config = dict(
    model='sound classifier',
    train_examples=26041,
    time_shift_ms=50,
    spec_augment=True,
    optimizer='soap',
    beta1=0.9,
    adamw_weight_decay_other_params=0,
)
Rows from block 4 of a small sound classifier, named by matrix and row number. Rows with one number belong to one channel. Each number is 128 + 32 x the weight over its row's rms, rounded and kept within 0 to 255. All counts start at 0. Numbers have three digits each.
Before each channel's rows are labels from the 100 clips, of 14976, where the channel reaches its highest value: "strongest on" is what is common among them. Only what is clearly more common there than usual is listed. The data: short pieces for a synthesised band: melody, chords, bass and drums. In brackets: how many of the 100.
# convs0: first width-5 conv, stride 2 (model.blocks.4.convs.0.weight, 192x192x5, each kernel summed), inputs 96-191
# convs1: second width-5 conv (model.blocks.4.convs.1.weight, 192x192x5, transposed, each kernel summed), outputs 96-191

strongest on: organ-like (27)
convs0.85:130129138195160172136136119143189136177132101140203119147073148162131156165105144153182158255155201248132157136114137175096126120114155104113151113089157112198116141103138114130120106162193191092145162134166181124090121131158181103140116160119162077100109099166116083176154133103098155148
convs1.85:135121116114117082121151119086143154126041148144155151108106144109131144128137121120092139100121102108076116160077145113107155082150140101143148185086059093127168114157104119114119126122182122116134094091071122112106107101106071091085105138114095105114082139130124090055119107105079076125

strongest on: organ-like (44); melody instrument: organ-like (43); trumpet-like (41)
convs0.121:149110065129107124095092121106138119095103135140082136129079098108107132125108196130064137104120111112147115116143185125090146118154122116124122142080095107110137049126142112120109127238109124126106131079115136061150107105140086009101128122210087078125123134129059120154152159124066164139
convs1.121:112112243135145071112134147106176155106153133142139113180120144046134167130133178138108131202096140103090173153136163190173125140120169141110123143113135138190141138073077120128157113125156100141134129185095128118154141116119100106147074093139036186102090149159117129092100144159194064162

strongest on: vibraphone-like (29)
convs0.39:128129110098111177163142140102099122095115121195151107100181151132148159119144130113064156070142139152110187216165124068106126132092140141138142129144164126140110185135155182185097137151128111139141123106126133147140100196098093149095096131071115111193057125086150113113111130117126158074
convs1.39:144126144137111130071139135099114065106135145145091129030126139104108120077146121134113143137139161110122114099145139183116121106188156110151146095157108116088160116145149121144105156175144140203137172099194120125094147102163129142087100127108196114145126146122143090109099129124082179107

strongest on: vibraphone-like (53); melody instrument: vibraphone-like (51); marimba-like (39); melody instrument: marimba-like (37)
convs0.109:080131175113140114181146121136107114191154181157154165176141119169115133117165119204094113170198141107135098075151122116161164159127113140175174127145103172125150106106148126167143128075168144119082154196169076087148148119140114196153122154212163122138211127139133104192121187150112162126
convs1.109:145112163180122045145070167139108109142138120108082131107129130100167107171111123130112129150121123134096146097165119134149147117083128145076132116169144201149137097112154097135166092079155070087122126113119125122104150175153164159102147097141156154181136169062096163120145097204147111151

strongest on: bell-like (91)
convs0.96:130104109118138106087076140095170134156124183087065134132077121122133115162155193247156122092198091068142123185166221106147191173148113153120111159169153151100125102145159151127129160138161142108158124173170148156089130060112142110131104093134093148092111124098097130110131106162142077094
convs1.96:126139136137093177142123128124168044118145086117086144134119092182133110114143199094099128205098185085131125191084134177112142125185107149166125102155147135157198136132093142175134130135215110191128188124077120115098115108189166127119104110102162118155173183169119117143133124114110094140

strongest on: vibraphone-like (61); melody instrument: vibraphone-like (58); marimba-like (45); melody instrument: marimba-like (40)
convs0.75:100102142117153180134151126138209143066112115118131131200132155140196101111150161174134143107154141084089107147106123069042194133141150144127115163151134096118102129105203126161092090101110130130124127145109157110160113119159108116128129142127132059134099159164082075141159142155109091101
convs1.75:130139198116098107110133110144121139120086091145082155130119135165130153104124132161102124130096139148151119121163119106113150125150121126181101147210128121122120169089122108177173076136174133131091128117117153151103152150184173111108135132170211200151016206143137155111086151171140047183

strongest on: bell-like (100)
convs0.129:207137084159145126135134114070156127178155096101140159157089127131146149103132200255134130115178134089079152132129170104092208138107178130149111090084139072142167170104098120177087109162197095152105124147162118138140148200113134077108106118168103094123158092165180074106169139096072133123
convs1.129:159087113128131148130111126105148090114118111159076091106139167182090103108138191112167138204133181134045207126087163147119161120115204107160183166084106128101207122060092163199165151111138112116101177145127124083101144153129169072159123040076152124125154101129129130085161105173133114133

strongest on: vibraphone-like (75); melody instrument: vibraphone-like (73); marimba-like (32)
convs0.8:099096103156196106187107092121091116129094109066081119105106124171156067138149178156088094126165118124144168112130100201139158100186130189123149083132152149119130154130173157143140168160144191167091144112133150114131130155145144116155102118094125124139176111144132135113067161155196108136
convs1.8:117110165147126107111143171126129090084133139076119099073095147095111130138133135121086145160137134060144109118226092139115137134183100098171143117229113146136141098145109125122162084153159097128148149089092143124156112126145169082090123096117212204185079182149127137162118119104156121095

strongest on: vibraphone-like (40); melody instrument: vibraphone-like (35)
convs0.30:142152184130197113168184121171118137128137094180090129138110165120165113090138161101153090075108121092133147133135096173095108153138160130148108111179134099128134085132141191136135151125101163090104115130130148118126112201141132186117097131072133101119126169119109099153087159086199128092
convs1.30:167093121111143086098136090156092083092097123138073158057113098117112150142124139144126109096177180086147089145166071203105147105145177129161070098121146156092185104123102118241116153121129119145102158133173095151072131125188190130068088120130185157132112164117144138130116145178159146161

strongest on: bell-like (43)
convs0.4:133139125152134099179142127102155120102141113130063113112117160110074114094128089054158106145112159135135131134115077097155153108079094124099123125124160135151130169167131095145157110114155124091169149141111122099164143132216144156119131145117091148102134142152174184232056132156054177156
convs1.4:074113151118199125128127176137167190114169180156184183050113113140147109116154124114117145142115121162116151144180132154128107086161101112159156089128151135151102142125121114130065142123105100102134137161138147128139132129103148175109236065111130174064093059070085162137132112190112157092

strongest on: bell-like (55)
convs0.42:161074118086146137164093109174171160156168087182115146126174099142110153177131166178124102087185145143177130176163117142130182145164104122136130083093127116155055059113087123073165089139154099116091131147112114167119115177106074201106111140143150152158071169088139129087156175174118155120
convs1.42:148096129133089108121147158131161062145132124125154138076154095130069143093132129150102140121136095131113118110135139108138096107077084121121135120059117124104183114125104088150171120129186121131138145071085135127072085117120134116114075064099227100155166130113144101102175101081137135122

strongest on: bell-like (64)
convs0.103:064124076113110049104125092100189122062108158129106123080127122137114119148078170146111080103125070136213147085163102158165170135161111121128146114169106117142161096103183140152106161147110085130130089109111139090183152095203102157138132137120108154158121196131158139106117132092160171128
convs1.103:066138158104128103146117134127086155168148163105192116128104094127140099116106121156112124116090091116087119106094098140184104137192088129120076099182146109134101118092113112147151123133058099173146134129077134107099137111136164145143085148143106129093114101085099133098099094169086124107